{
  "model": "image embedding model",
  "dataset": "abstract colour fields from 500 small random pattern networks",
  "train_examples": 203450,
  "image_size": 64,
  "crop_scale_min": 1,
  "horizontal_flip": false,
  "targets": ["generator"],
  "num_classes": 500,
  "embedding_dim": 64,
  "arch": "coatnet",
  "norm": "layernorm",
  "norm_position": "sandwich",
  "hidden_act": "quick_gelu",
  "mlp_ratio": 4,
  "head_dim": 32,
  "fused_qkv": true,
  "qk_norm": true,
  "parallel_block": false,
  "inner_norm": false,
  "drop_path": 0.05,
  "patch_size": [4, 4],
  "conv_stem": false,
  "depths": [4, 8, 4],
  "widths": [48, 96, 192],
  "am_softmax_margin": 0.3,
  "am_softmax_scale": 30,
  "init": "trunc_normal_002",
  "residual_init": "scaled_by_depth",
  "optimizer": "adamw",
  "learning_rate": 0.0012,
  "beta1": 0.95,
  "beta2": 0.999,
  "eps": 1e-08,
  "max_grad_norm": 1.0,
  "max_steps": 7900,
  "batch_size": 256,
  "epochs": 9.9,
  "lr_schedule": "cosine",
  "final_lr_fraction": 0,
  "warmup_steps": 1580,
  "weight_decay": 0.2
}
Rows from block 11, named by matrix and row number. Rows with one number belong to one channel. Each number is 50 + 10 x the weight over its row's rms, rounded and kept within 0 to 99. All counts start at 0. After the name is the row's rms in percent of the matrix's.
# convs0: expand pointwise conv (model.blocks.11.convs.0.weight, 384x96x1x1), inputs 0-95
# convs1: depthwise 3x3 conv (model.blocks.11.convs.1.weight, 384x1x3x3), a 3x3 kernel
# convs2: project pointwise conv (model.blocks.11.convs.2.weight, 96x384x1x1, transposed), outputs 0-95
convs0.110 087:60 68 57 34 55 47 42 77 42 55 49 43 50 49 56 49 64 45 38 52 53 56 42 32 22 50 42 74 42 43 63 51 39 52 57 48 40 41 34 63 42 41 50 35 54 52 45 65 57 53 56 51 51 42 51 70 44 53 48 53 40 51 57 57 53 57 52 32 50 55 59 50 66 42 55 47 41 69 42 37 49 47 42 36 51 59 51 63 39 57 65 36 63 41 39 39
convs1.110 096:34 53 53 32 50 57 35 48 56
convs2.110 066:62 40 59 35 54 54 35 47 46 62 44 59 38 54 48 35 67 45 52 50 45 54 52 47 47 58 51 57 46 44 28 33 41 45 46 51 55 37 49 68 51 63 54 58 36 45 43 50 67 61 62 47 58 53 72 50 49 65 56 47 30 60 58 46 47 49 67 31 56 37 46 42 61 60 57 36 50 49 74 49 57 40 48 54 68 50 50 71 48 47 52 64 60 29 52 48
convs0.111 101:53 42 52 64 45 48 52 26 69 53 43 50 60 56 43 49 69 63 52 39 60 40 53 34 54 56 59 47 45 48 47 45 49 63 43 64 41 50 39 46 49 49 55 36 39 42 46 52 48 41 61 61 37 52 39 25 46 49 57 40 59 60 57 54 51 46 54 31 61 34 26 63 44 46 51 55 58 62 53 53 27 25 61 50 56 54 44 41 50 42 50 64 49 66 54 69
convs1.111 117:57 55 63 57 48 61 64 58 65
convs2.111 120:51 39 72 52 40 53 46 62 60 52 30 52 50 54 55 43 63 44 46 67 41 39 50 54 45 73 48 63 42 32 43 60 46 62 37 44 44 45 43 40 54 28 59 53 34 55 54 70 51 44 53 50 63 46 50 39 50 63 56 38 57 38 45 63 48 59 49 67 68 43 43 62 43 53 49 48 55 57 51 40 51 43 60 59 35 38 64 30 52 56 70 53 32 48 50 58
convs0.112 107:46 45 40 64 52 66 43 26 45 40 34 51 48 67 37 44 50 55 54 37 51 50 48 50 63 46 51 24 63 54 36 59 43 44 35 60 57 51 63 53 50 52 32 73 57 50 54 40 55 53 46 45 43 65 40 50 45 61 73 51 53 57 46 52 45 35 46 48 44 34 66 51 46 46 57 44 56 25 62 60 47 40 36 55 58 52 45 39 41 47 50 63 42 64 60 54
convs1.112 091:39 44 31 45 49 46 33 46 45
convs2.112 112:32 52 45 47 62 43 57 63 40 46 53 38 57 44 46 54 44 61 31 42 45 61 43 52 63 61 56 69 45 56 63 46 69 49 78 55 46 44 47 54 65 49 55 45 61 44 33 53 44 46 69 50 66 48 54 35 52 35 32 57 64 51 50 56 68 38 38 51 51 52 41 58 43 41 30 51 35 64 36 55 42 58 62 53 41 48 54 50 48 44 40 35 51 56 46 36
convs0.113 073:53 42 41 52 39 30 37 50 37 50 36 63 33 50 50 59 32 55 62 47 51 61 50 56 53 53 42 38 66 43 49 59 63 34 60 58 50 69 44 58 45 45 31 49 61 36 66 39 57 54 57 42 60 57 61 56 38 41 55 47 48 29 19 58 53 44 39 65 47 44 56 40 68 60 49 41 45 44 51 59 51 57 43 53 47 51 29 44 42 56 36 58 49 52 48 47
convs1.113 101:49 47 27 54 52 35 56 53 42
convs2.113 068:57 61 62 47 38 68 46 59 45 53 45 40 57 45 59 42 55 44 51 51 39 67 51 56 50 52 27 49 55 61 47 67 23 41 36 43 55 35 53 43 37 52 55 43 65 66 51 45 47 44 53 63 47 49 43 40 43 40 59 56 45 41 50 35 48 55 62 36 38 54 34 40 45 39 52 60 51 52 54 52 48 72 47 51 68 54 61 74 45 39 48 36 72 54 50 63
convs0.114 102:83 48 50 35 62 45 48 57 58 44 51 53 60 46 69 48 54 50 37 52 60 41 39 39 32 51 44 49 54 51 38 62 49 49 48 45 32 63 43 61 47 44 50 46 69 67 53 56 40 43 56 37 56 57 54 56 47 45 57 69 49 45 46 66 63 58 57 53 54 63 56 73 68 43 45 45 49 42 33 38 57 61 38 48 27 47 63 64 57 64 50 53 52 51 42 49
convs1.114 097:44 50 38 38 51 40 31 44 43
convs2.114 109:24 47 52 61 39 41 48 57 39 52 28 50 58 52 35 59 47 50 62 55 42 54 69 63 61 49 54 42 61 41 62 49 49 48 50 71 58 47 39 38 56 57 47 69 39 71 46 44 58 57 35 56 39 38 40 50 65 43 43 55 36 45 54 52 38 45 53 52 64 37 33 53 55 55 66 37 43 68 57 59 53 50 56 72 60 56 46 53 50 46 45 64 42 38 47 54
convs0.115 099:45 42 56 75 23 63 72 30 40 64 42 73 37 44 45 38 52 50 47 70 38 42 43 47 42 75 49 41 45 45 48 49 43 50 38 61 55 38 58 57 46 41 63 50 66 42 63 53 39 58 41 47 58 55 74 30 45 48 53 50 53 47 56 42 38 42 46 56 50 49 48 48 37 60 51 63 41 48 47 38 49 51 38 51 49 51 49 51 46 52 35 43 51 59 52 51
convs1.115 072:40 41 41 43 50 35 33 44 43
convs2.115 093:52 54 48 47 67 53 51 30 46 80 53 37 48 44 38 69 45 62 50 45 64 42 34 37 64 51 43 53 47 60 47 50 50 46 56 54 54 55 36 45 52 62 48 49 62 42 46 63 44 45 74 55 60 44 55 31 54 31 49 41 68 60 44 36 50 51 72 53 56 49 32 40 43 53 60 58 37 37 32 58 56 51 49 54 42 54 59 45 39 39 52 49 55 47 67 37
convs0.116 087:44 54 62 57 53 43 47 38 33 62 59 49 42 56 30 42 45 51 53 42 42 41 74 49 54 39 68 48 66 51 52 31 38 55 33 52 54 45 63 66 41 61 61 55 50 49 47 44 58 53 44 55 32 52 57 55 53 47 74 28 52 55 47 31 53 45 41 38 48 39 54 37 69 48 51 41 55 38 54 52 49 54 50 49 53 66 72 63 61 48 59 55 66 46 50 35
convs1.116 081:32 46 42 49 54 36 40 47 37
convs2.116 066:49 48 45 44 66 73 35 59 34 45 53 35 35 55 61 48 65 58 53 39 39 49 42 26 54 37 39 50 58 56 57 63 40 35 37 38 50 70 66 55 63 37 48 50 56 46 50 46 43 47 35 46 72 56 43 42 28 52 54 52 53 47 70 57 53 60 51 53 65 49 43 40 39 53 57 58 58 48 46 69 52 48 37 56 63 53 55 52 35 53 49 44 50 51 39 36
convs0.117 114:49 59 42 38 52 38 40 53 33 48 63 38 48 54 57 55 48 51 52 28 53 32 46 64 52 18 47 56 57 60 69 48 33 55 52 49 41 57 53 56 45 59 32 41 43 55 45 54 53 55 63 67 33 45 41 52 48 48 47 34 45 51 60 31 43 59 60 38 44 52 39 44 61 37 45 46 63 65 45 64 47 41 59 26 50 59 54 47 51 35 53 53 68 48 54 56
convs1.117 099:46 46 49 45 25 39 47 41 44
convs2.117 118:65 64 68 33 56 56 46 53 54 58 69 48 44 57 66 44 49 40 52 48 56 47 45 48 41 39 45 55 43 60 52 35 36 50 50 36 52 49 48 42 45 53 55 44 46 54 43 68 52 35 54 52 53 50 42 49 38 46 53 43 46 55 64 45 31 66 66 45 31 53 46 43 48 39 51 58 68 37 33 33 57 35 55 36 52 59 73 54 54 43 73 51 64 49 70 59
convs0.118 111:45 42 51 55 47 55 48 53 58 64 79 77 43 54 57 40 53 47 37 52 52 44 47 49 60 49 49 55 54 25 41 46 46 44 45 58 64 44 51 49 37 52 65 31 52 44 58 31 51 57 40 58 53 57 54 53 49 49 60 34 65 45 70 37 35 54 62 49 53 64 65 51 39 45 56 67 50 50 50 54 45 29 48 33 62 56 48 26 47 58 57 34 51 48 52 52
convs1.118 125:39 49 38 43 58 41 36 50 34
convs2.118 122:46 54 54 49 68 33 47 59 48 37 27 25 66 58 51 44 44 53 34 57 51 36 72 49 50 59 69 51 51 58 43 57 46 63 59 42 45 40 52 40 54 58 58 74 48 51 38 47 40 47 51 40 52 48 42 66 43 46 60 52 50 44 51 63 50 43 46 51 65 37 61 64 68 54 48 42 61 70 57 50 42 59 39 48 43 40 31 59 60 44 45 65 40 48 42 46
convs0.119 094:63 53 44 55 47 52 50 49 46 39 69 54 40 53 61 64 32 54 41 46 51 46 59 30 58 44 58 48 69 46 49 58 41 29 51 55 54 58 63 32 60 49 48 61 54 57 40 61 32 65 47 53 54 54 55 57 39 49 40 57 67 53 56 57 47 36 59 64 73 53 40 47 35 47 49 49 53 36 30 47 49 60 37 68 38 50 59 61 50 61 51 54 38 57 39 74
convs1.119 082:63 66 59 58 50 54 55 58 64
convs2.119 094:63 47 49 46 47 56 61 42 41 45 61 42 53 46 47 36 64 58 41 61 47 51 62 41 61 45 42 54 48 34 43 52 39 34 64 40 57 62 53 43 54 47 48 52 53 63 47 45 47 36 65 65 47 35 36 48 29 50 69 28 50 43 73 56 47 48 60 49 58 49 51 69 43 64 52 50 55 30 30 52 59 67 41 49 52 55 60 40 57 62 46 44 51 67 32 62
convs0.120 100:65 48 71 48 48 54 37 65 41 56 43 60 57 54 37 47 46 60 53 46 56 74 55 44 40 44 41 53 50 46 50 40 36 65 46 46 32 57 48 73 64 46 64 43 50 57 40 40 61 50 59 27 44 54 46 46 47 55 50 57 43 48 41 64 50 47 44 48 34 47 63 32 54 55 54 58 41 33 62 54 40 72 50 68 71 34 55 60 50 50 55 40 60 49 39 44
convs1.120 067:36 43 38 45 46 45 48 44 30
convs2.120 101:52 55 67 43 35 41 48 62 47 43 41 45 47 54 58 51 43 53 52 58 38 46 50 47 37 52 40 63 58 67 54 72 49 55 29 39 36 43 41 54 61 38 52 64 36 55 53 80 50 69 45 46 56 46 57 48 35 68 34 49 38 44 47 46 63 52 53 47 52 51 45 38 52 49 36 65 55 67 59 51 48 43 50 74 56 48 45 62 35 38 49 65 58 48 37 44
convs0.121 098:58 41 56 58 40 51 54 42 49 50 36 62 52 37 38 41 49 46 55 60 43 55 62 44 48 63 55 49 42 41 46 32 73 51 45 56 44 47 42 64 38 52 65 38 56 49 66 35 60 47 35 44 37 54 64 53 55 63 65 50 45 60 35 58 59 47 30 44 45 49 66 59 69 63 51 42 41 46 50 34 53 67 42 42 56 43 52 72 65 65 43 40 52 36 40 44
convs1.121 095:35 51 42 44 38 37 55 42 37
convs2.121 106:39 47 60 36 43 64 57 48 44 50 41 55 53 50 72 55 61 47 48 64 46 49 40 56 35 63 35 46 53 62 54 61 41 56 58 46 47 57 51 40 44 35 41 77 70 50 46 74 32 41 45 41 65 38 53 64 44 45 42 57 41 40 50 44 36 56 53 81 57 65 48 62 34 55 41 43 51 44 42 35 57 59 39 57 39 45 49 44 43 49 49 57 42 52 49 51
convs0.122 118:47 40 54 65 70 65 50 46 53 40 53 52 52 55 35 37 44 55 42 37 50 47 68 36 67 45 50 40 57 34 60 44 56 48 54 61 70 84 60 43 37 43 58 62 48 41 40 44 42 53 59 50 52 39 37 34 62 53 50 48 57 52 57 51 52 57 58 48 49 42 41 66 41 38 37 36 63 50 43 53 49 41 53 71 61 40 57 58 62 47 47 61 40 46 69 51
convs1.122 117:62 55 58 59 45 55 67 58 63
convs2.122 120:42 52 55 62 67 55 53 51 47 33 57 48 66 53 50 68 32 63 39 51 37 49 57 58 49 55 30 48 54 53 61 47 52 55 58 42 56 64 32 40 52 49 48 45 27 33 62 57 57 51 55 34 58 36 69 46 59 65 37 56 61 62 40 37 47 58 56 39 34 52 52 63 50 31 51 49 49 44 37 58 51 58 62 51 51 35 39 45 45 31 51 62 44 39 56 64
convs0.123 107:44 43 39 56 45 63 54 52 51 51 50 67 50 41 62 34 53 40 58 66 47 47 42 36 44 72 46 46 50 52 37 48 47 32 55 58 66 31 52 46 41 59 55 41 47 48 47 58 30 62 41 44 62 46 49 63 44 48 47 60 49 68 63 40 32 48 52 57 42 74 41 58 38 44 52 63 52 45 56 33 44 41 49 37 41 44 38 54 49 69 25 50 47 53 66 45
convs1.123 096:42 40 49 41 32 38 38 47 46
convs2.123 108:43 42 51 39 60 58 53 53 50 71 55 48 39 52 58 59 37 49 61 44 57 63 33 50 60 44 43 58 47 46 43 39 47 35 54 53 62 42 27 41 46 80 47 41 49 49 42 57 51 60 58 58 47 46 58 43 59 36 31 42 62 48 51 36 41 49 69 46 46 53 38 38 45 69 60 55 41 66 39 50 62 38 41 51 63 66 59 52 35 41 54 42 64 37 62 57
convs0.124 099:46 55 48 42 62 34 59 53 63 56 43 42 55 47 47 59 47 31 54 59 61 45 70 58 56 64 74 48 49 46 37 47 47 48 45 30 60 32 58 52 50 66 39 65 59 47 53 43 59 47 41 41 45 40 39 60 52 31 64 48 42 44 40 66 55 44 34 64 55 50 54 43 63 62 34 52 62 45 62 39 42 58 50 30 37 40 45 47 54 72 40 44 43 47 43 54
convs1.124 109:66 59 66 55 43 52 61 57 59
convs2.124 098:63 49 42 30 51 38 63 48 73 59 46 47 49 48 60 52 53 37 44 49 75 44 48 30 48 53 73 44 47 53 40 50 48 54 46 38 52 38 55 65 69 60 43 63 46 51 35 57 59 28 44 32 54 54 37 67 41 37 55 54 49 42 54 67 50 49 37 62 66 47 58 54 54 60 47 58 59 44 57 48 43 50 42 38 39 36 47 57 54 71 46 53 38 57 53 53
convs0.125 089:44 44 47 46 43 60 64 50 54 61 60 48 37 32 51 43 62 58 41 78 39 56 44 41 44 71 39 63 40 62 61 66 68 50 43 44 51 37 63 58 48 36 56 41 39 59 68 62 32 56 50 44 70 50 54 36 43 61 33 51 48 44 63 46 45 54 51 59 52 59 59 54 47 61 53 73 43 47 52 54 58 54 40 44 29 58 46 42 48 49 46 50 52 58 62 51
convs1.125 101:40 48 37 42 55 47 30 48 39
convs2.125 087:59 50 70 46 47 58 48 38 47 56 41 53 75 57 50 58 51 49 63 38 47 57 47 52 62 33 44 41 42 78 39 52 46 51 56 50 45 58 34 31 55 77 58 62 41 44 41 67 32 62 61 54 48 38 59 43 40 56 52 41 53 58 48 40 43 49 69 43 36 42 40 50 43 55 47 54 33 44 42 51 49 45 57 68 60 43 63 58 39 38 40 58 51 46 46 41
convs0.126 104:59 38 67 38 74 53 50 55 60 45 64 43 66 52 28 54 54 46 53 49 50 47 64 43 49 46 59 51 53 54 42 60 47 49 41 48 69 55 52 46 64 55 58 62 57 67 52 43 38 46 53 70 62 52 47 32 64 45 76 67 65 43 44 47 61 55 71 46 54 50 56 54 46 28 27 54 53 46 55 42 47 62 56 43 66 55 52 59 54 48 56 38 59 49 55 54
convs1.126 109:39 46 41 49 73 47 40 50 43
convs2.126 110:63 47 44 52 33 64 46 65 39 63 36 65 36 41 67 37 62 44 58 58 52 62 33 62 50 59 41 41 45 51 49 52 49 38 49 62 32 52 49 48 35 46 35 34 55 49 54 46 73 63 58 34 40 54 66 63 45 48 36 52 50 48 47 54 50 42 42 54 61 65 48 40 71 63 73 35 42 58 45 55 51 53 47 53 52 65 48 49 45 55 35 48 58 42 49 58
convs0.127 092:40 47 45 53 55 29 42 50 48 54 55 64 43 35 40 76 33 45 38 36 61 47 47 46 46 36 47 25 57 52 49 57 53 41 49 45 60 63 42 44 57 54 47 67 42 44 55 47 36 57 31 61 57 57 42 45 42 44 64 72 68 54 45 47 42 61 61 57 60 61 48 36 53 29 39 53 54 42 54 62 57 45 50 64 41 49 35 53 61 54 44 64 43 38 53 42
convs1.127 105:41 39 50 37 43 51 37 32 45
convs2.127 094:46 61 59 56 57 66 35 56 48 42 32 46 69 68 36 45 50 48 56 50 48 62 52 43 46 56 49 41 57 51 58 51 35 66 64 53 61 45 61 42 52 47 51 67 62 31 38 32 39 53 53 49 65 55 50 51 51 47 78 55 59 54 43 58 16 47 52 41 40 35 75 58 44 42 48 42 47 45 50 48 41 55 44 52 66 45 36 48 45 47 43 46 48 53 54 46
convs0.128 106:56 55 49 48 29 37 55 61 37 50 49 51 44 35 54 55 50 49 61 63 58 54 45 48 43 81 54 47 41 57 39 53 62 50 58 48 35 37 45 45 49 46 50 33 62 70 67 48 49 42 47 47 59 51 80 76 52 57 58 60 44 54 39 63 56 39 40 67 46 56 59 41 57 53 58 46 43 47 55 36 58 60 62 41 39 47 45 51 55 53 56 36 39 48 33 56
convs1.128 103:36 41 48 43 47 42 38 41 34
convs2.128 099:70 65 49 47 37 38 51 52 55 45 46 64 63 36 51 65 60 34 52 47 64 49 38 50 44 50 52 34 46 55 31 48 55 48 49 42 40 45 38 65 50 53 59 50 45 52 53 52 52 56 38 32 39 54 46 57 48 54 57 55 40 60 58 70 57 55 34 61 45 59 66 43 50 56 58 74 48 42 73 51 41 50 54 49 52 28 46 68 58 68 58 52 31 43 33 48
convs0.129 096:50 63 33 47 52 57 63 37 68 58 53 42 45 49 57 55 62 56 57 52 57 39 29 49 57 47 45 50 40 63 68 59 59 52 59 45 57 53 46 35 43 63 36 44 39 49 57 52 41 36 44 56 44 45 41 34 40 53 41 39 68 51 71 56 42 60 49 47 59 53 35 51 38 51 58 63 54 65 33 62 49 33 48 39 46 55 58 38 44 36 47 43 41 78 60 60
convs1.129 070:43 40 37 43 54 48 33 38 40
convs2.129 090:32 54 55 61 50 60 45 49 30 61 62 56 52 42 42 63 43 47 54 43 54 40 54 50 45 47 47 33 54 47 38 42 52 36 68 59 51 54 49 37 50 54 56 63 65 38 55 41 45 56 53 70 53 39 54 47 60 31 67 51 40 70 44 38 42 51 61 57 49 55 56 45 37 38 35 63 41 23 64 42 57 45 62 65 56 66 33 41 46 52 47 53 64 36 48 43
convs0.130 077:38 43 65 50 41 42 63 72 61 46 62 42 42 46 53 66 31 48 37 61 48 55 64 40 57 64 54 52 54 21 47 47 53 46 56 60 67 45 37 42 45 51 56 42 33 45 52 56 52 40 48 37 64 41 52 66 48 41 43 49 62 61 43 71 53 43 52 63 59 59 43 51 45 70 48 62 46 43 39 47 52 57 39 59 42 36 48 46 47 62 58 46 33 52 39 68
convs1.130 054:47 49 51 39 45 40 31 40 36
convs2.130 068:56 60 42 47 55 54 44 54 49 51 42 41 71 59 58 49 53 63 60 52 51 47 58 40 60 50 44 55 53 75 53 59 48 48 29 45 36 43 53 40 64 60 56 53 33 34 49 58 52 65 53 45 52 53 42 61 30 60 36 56 34 72 40 51 51 46 44 35 60 47 65 52 49 36 43 61 66 39 54 47 31 67 54 66 39 38 49 62 48 45 47 69 52 55 35 48
convs0.131 111:40 53 40 51 38 39 39 63 33 48 68 53 40 50 54 42 33 50 52 39 56 58 50 62 48 42 46 59 49 53 51 37 50 47 72 64 32 48 42 52 56 66 48 38 31 40 34 55 45 59 63 49 54 50 78 60 57 59 38 36 29 55 37 41 50 43 49 42 34 59 56 50 46 62 44 49 39 65 51 44 55 41 65 44 66 39 49 63 52 39 48 64 44 43 44 46
convs1.131 105:55 52 62 55 57 67 56 59 65
convs2.131 120:53 65 39 58 37 33 56 47 53 37 63 33 50 41 33 72 38 51 43 26 49 54 57 64 55 30 61 41 34 49 57 29 47 54 59 47 46 61 47 52 56 49 31 55 38 50 47 49 59 44 47 57 41 46 58 49 57 49 60 36 37 68 48 58 67 50 50 44 53 46 49 52 44 53 50 32 49 48 58 52 63 52 73 49 59 56 46 66 63 36 60 58 35 45 50 58
convs0.132 096:38 35 65 60 38 62 57 44 52 51 29 44 44 55 50 39 65 52 62 61 40 52 39 57 34 61 46 45 38 59 62 57 63 44 50 46 69 55 57 37 58 50 58 69 55 51 68 67 34 44 45 57 68 51 52 46 45 68 40 59 47 51 47 54 38 64 53 39 40 38 52 47 49 74 50 46 44 52 50 53 72 58 45 59 47 49 38 46 60 38 49 52 37 56 60 33
convs1.132 101:40 35 41 43 49 38 42 40 38
convs2.132 102:54 45 62 46 42 45 50 48 55 53 76 34 54 42 48 49 32 58 41 41 50 48 69 44 68 38 42 51 44 36 54 48 42 55 47 47 49 43 46 59 59 58 63 42 36 45 56 39 59 47 67 53 43 62 28 63 41 72 55 45 52 51 50 70 55 44 56 21 49 45 67 51 53 37 51 57 45 26 62 49 37 60 43 50 46 47 50 51 50 42 67 45 56 49 60 61
convs0.133 112:38 36 34 51 65 58 48 54 45 69 48 44 49 45 60 45 43 51 48 66 36 54 51 64 54 61 57 41 53 48 36 62 49 42 44 42 50 36 58 39 47 67 41 56 69 45 58 52 47 64 50 65 50 64 60 38 58 50 49 68 43 58 57 36 47 48 57 39 53 56 48 49 62 28 52 49 68 42 55 46 55 40 39 47 28 56 46 57 26 34 35 40 55 37 62 58
convs1.133 105:55 53 63 52 53 65 63 55 66
convs2.133 117:37 47 41 60 69 61 58 56 36 49 67 44 50 60 48 51 50 55 46 45 55 48 56 53 52 46 53 65 58 50 61 42 55 46 55 47 48 45 70 61 57 42 38 32 54 60 42 65 65 50 50 50 45 49 66 27 49 50 34 53 56 56 54 32 39 46 31 50 41 37 39 43 52 33 26 66 68 49 45 54 34 50 60 40 32 60 57 43 46 44 35 53 61 54 65 43
convs0.134 121:51 57 45 52 35 53 41 57 56 64 67 65 36 59 65 36 40 34 39 67 54 44 47 31 46 57 53 60 64 34 48 46 41 30 45 68 57 47 45 35 35 55 60 37 51 49 41 56 43 47 49 51 68 52 58 39 46 32 40 54 59 54 58 37 38 47 67 49 61 62 36 45 52 56 50 53 46 58 34 44 51 37 32 49 50 66 50 57 47 64 38 38 51 45 47 54
convs1.134 119:39 42 43 44 49 41 35 45 33
convs2.134 134:55 59 52 50 45 57 61 45 60 50 46 44 44 55 46 44 41 51 42 80 63 54 58 46 49 63 51 44 54 42 50 63 53 54 37 54 40 48 55 41 38 43 51 72 56 52 26 54 52 37 54 44 26 36 43 55 68 31 48 50 46 54 36 62 48 40 49 60 58 48 58 56 43 35 28 48 57 48 65 25 43 52 52 63 26 59 49 58 47 53 47 58 54 57 61 64
convs0.135 099:42 40 61 37 50 46 58 36 37 44 56 43 53 58 64 36 59 46 48 46 60 45 47 41 36 55 54 54 48 66 58 53 39 62 55 38 54 38 52 65 60 60 59 50 44 44 46 68 31 59 61 57 53 40 48 52 44 48 52 49 38 42 72 42 55 64 52 48 39 37 37 36 57 66 65 52 61 40 47 69 41 45 49 52 57 40 23 53 49 44 43 54 76 68 54 47
convs1.135 108:61 54 58 50 42 38 48 34 35
convs2.135 090:59 59 42 57 30 58 67 46 48 62 32 45 54 61 56 54 55 54 49 57 57 44 36 41 57 62 52 55 35 57 39 66 55 57 32 48 45 30 43 28 43 55 74 56 51 50 65 56 46 59 46 60 49 55 64 65 41 38 42 44 39 52 45 48 59 45 58 38 53 50 36 20 47 61 51 46 39 52 60 44 44 50 55 70 39 56 35 61 50 40 62 48 47 59 53 44
convs0.136 086:64 54 51 46 53 42 32 50 59 41 36 55 59 55 35 52 64 45 50 47 50 40 53 56 61 52 54 45 54 43 23 56 49 48 55 46 43 60 52 52 62 36 38 57 58 59 38 44 66 41 33 32 58 56 58 48 47 34 77 47 53 36 45 62 54 29 46 70 54 51 53 46 46 62 57 42 44 41 57 52 35 50 37 58 59 31 66 39 50 71 51 50 38 53 37 43
convs1.136 084:62 43 43 54 36 33 59 47 40
convs2.136 072:47 39 44 46 36 64 60 54 40 61 51 57 35 40 56 43 58 43 29 62 46 53 46 59 51 61 58 61 40 39 41 51 56 47 54 54 42 49 60 80 50 36 38 43 60 48 48 50 75 59 52 43 60 50 74 41 48 38 57 43 43 42 42 54 58 40 45 72 67 56 42 58 46 55 44 47 33 36 44 50 65 46 54 53 41 65 58 48 52 55 42 50 73 49 40 50
convs0.137 111:47 54 42 38 58 56 66 44 62 58 29 46 58 49 60 65 46 60 52 61 72 40 55 46 31 60 49 54 29 49 45 49 55 52 58 50 46 46 37 42 68 62 44 45 58 64 51 60 76 27 47 55 43 37 58 46 57 31 45 56 46 47 50 50 48 59 47 46 59 56 44 55 66 70 40 29 38 51 36 36 60 48 49 43 44 50 49 63 47 50 40 40 38 40 43 51
convs1.137 116:41 48 36 49 62 48 32 46 38
convs2.137 117:41 35 70 48 45 44 41 56 36 43 53 54 43 44 49 42 45 40 59 36 29 65 44 62 58 42 55 59 64 56 53 41 53 46 57 51 44 43 49 63 39 56 66 44 38 39 52 62 28 73 49 38 55 57 31 60 67 66 62 49 41 55 54 57 55 50 42 56 30 52 51 42 42 38 56 56 54 45 64 62 46 52 49 61 59 35 54 35 61 61 70 49 59 56 49 38
convs0.138 099:37 56 58 44 45 50 47 39 52 55 18 54 58 50 58 64 58 36 55 53 47 48 51 42 47 67 49 35 59 50 48 59 53 45 50 58 52 43 47 34 47 44 40 62 75 48 55 57 57 41 35 37 57 39 36 55 54 45 56 59 51 53 36 66 48 43 45 68 56 57 56 58 52 42 48 42 46 39 59 31 42 39 39 65 30 38 53 29 33 61 49 51 42 57 34 41
convs1.138 099:58 67 63 60 53 58 62 56 54
convs2.138 099:60 71 51 40 39 33 47 47 42 43 48 51 38 47 64 53 51 38 30 39 70 46 56 26 28 51 54 35 47 56 52 56 51 57 54 55 48 63 40 48 52 36 61 66 61 62 44 66 57 38 49 46 47 59 40 48 44 33 40 71 48 54 59 68 49 53 53 38 54 46 53 49 64 37 42 64 52 49 59 40 48 31 56 56 26 59 54 56 55 51 54 59 56 49 44 51
convs0.139 097:40 57 41 51 63 43 35 54 52 60 64 41 46 51 29 43 40 40 55 53 54 50 57 61 67 52 78 51 51 45 31 39 48 52 49 44 59 39 59 52 53 61 41 56 65 48 46 26 59 37 58 47 54 55 61 58 63 52 66 39 40 50 30 53 52 38 43 55 54 42 72 59 55 58 56 35 50 54 64 44 59 44 59 27 54 55 49 48 53 59 52 39 48 30 57 39
convs1.139 084:58 56 60 55 41 50 66 60 65
convs2.139 073:41 58 51 36 50 44 47 53 54 76 62 48 56 55 61 39 64 48 47 51 61 42 54 47 27 57 58 51 56 60 52 47 47 62 54 48 52 29 50 54 66 50 31 56 54 44 46 48 52 38 53 38 66 46 55 72 34 52 70 45 40 49 45 47 43 47 50 59 51 45 74 58 49 64 45 30 49 29 40 39 51 44 50 24 52 40 39 47 51 63 52 57 58 65 48 44
convs0.140 088:30 49 46 52 36 51 47 58 37 54 62 41 40 56 49 38 61 52 43 54 37 71 46 43 62 56 50 62 47 48 51 44 64 26 65 66 56 34 35 34 42 69 53 50 46 61 53 55 51 36 57 51 64 43 54 63 45 40 45 43 44 58 41 41 51 44 48 41 34 54 38 50 43 72 63 43 41 60 49 53 64 43 52 60 60 71 35 42 66 49 50 50 54 46 48 34
convs1.140 117:69 55 55 54 38 49 62 59 60
convs2.140 087:31 70 51 56 46 44 53 60 32 58 60 35 44 48 41 50 45 52 53 38 40 61 48 60 52 49 42 59 40 57 61 36 64 38 71 44 65 42 58 37 59 49 48 49 44 48 71 50 45 31 53 67 69 38 44 49 57 38 54 47 46 42 36 41 56 49 55 48 39 55 37 49 48 49 48 34 37 59 37 49 63 52 66 52 61 70 42 40 67 51 63 40 48 49 53 38
convs0.141 105:43 40 31 43 71 56 39 57 47 38 43 47 54 36 54 46 48 46 54 49 40 46 56 36 65 50 52 61 45 24 50 47 63 41 64 51 39 59 51 43 34 48 41 40 39 35 58 34 60 52 51 48 36 53 37 67 61 44 54 45 44 58 47 53 54 50 42 38 58 62 53 71 59 23 45 49 68 48 43 35 58 45 65 53 47 46 48 60 52 59 56 56 57 27 51 61
convs1.141 099:67 64 57 56 50 48 61 59 61
convs2.141 100:52 46 49 54 64 48 48 53 42 33 42 53 61 51 50 42 47 50 37 46 23 46 38 51 45 50 68 64 51 61 46 45 69 40 67 56 46 38 39 63 42 65 57 48 33 39 48 65 50 75 58 44 51 57 68 61 54 43 41 43 59 62 54 39 52 44 55 31 35 53 44 63 56 39 47 48 38 69 49 68 58 46 54 49 54 52 40 60 49 49 40 64 60 43 57 32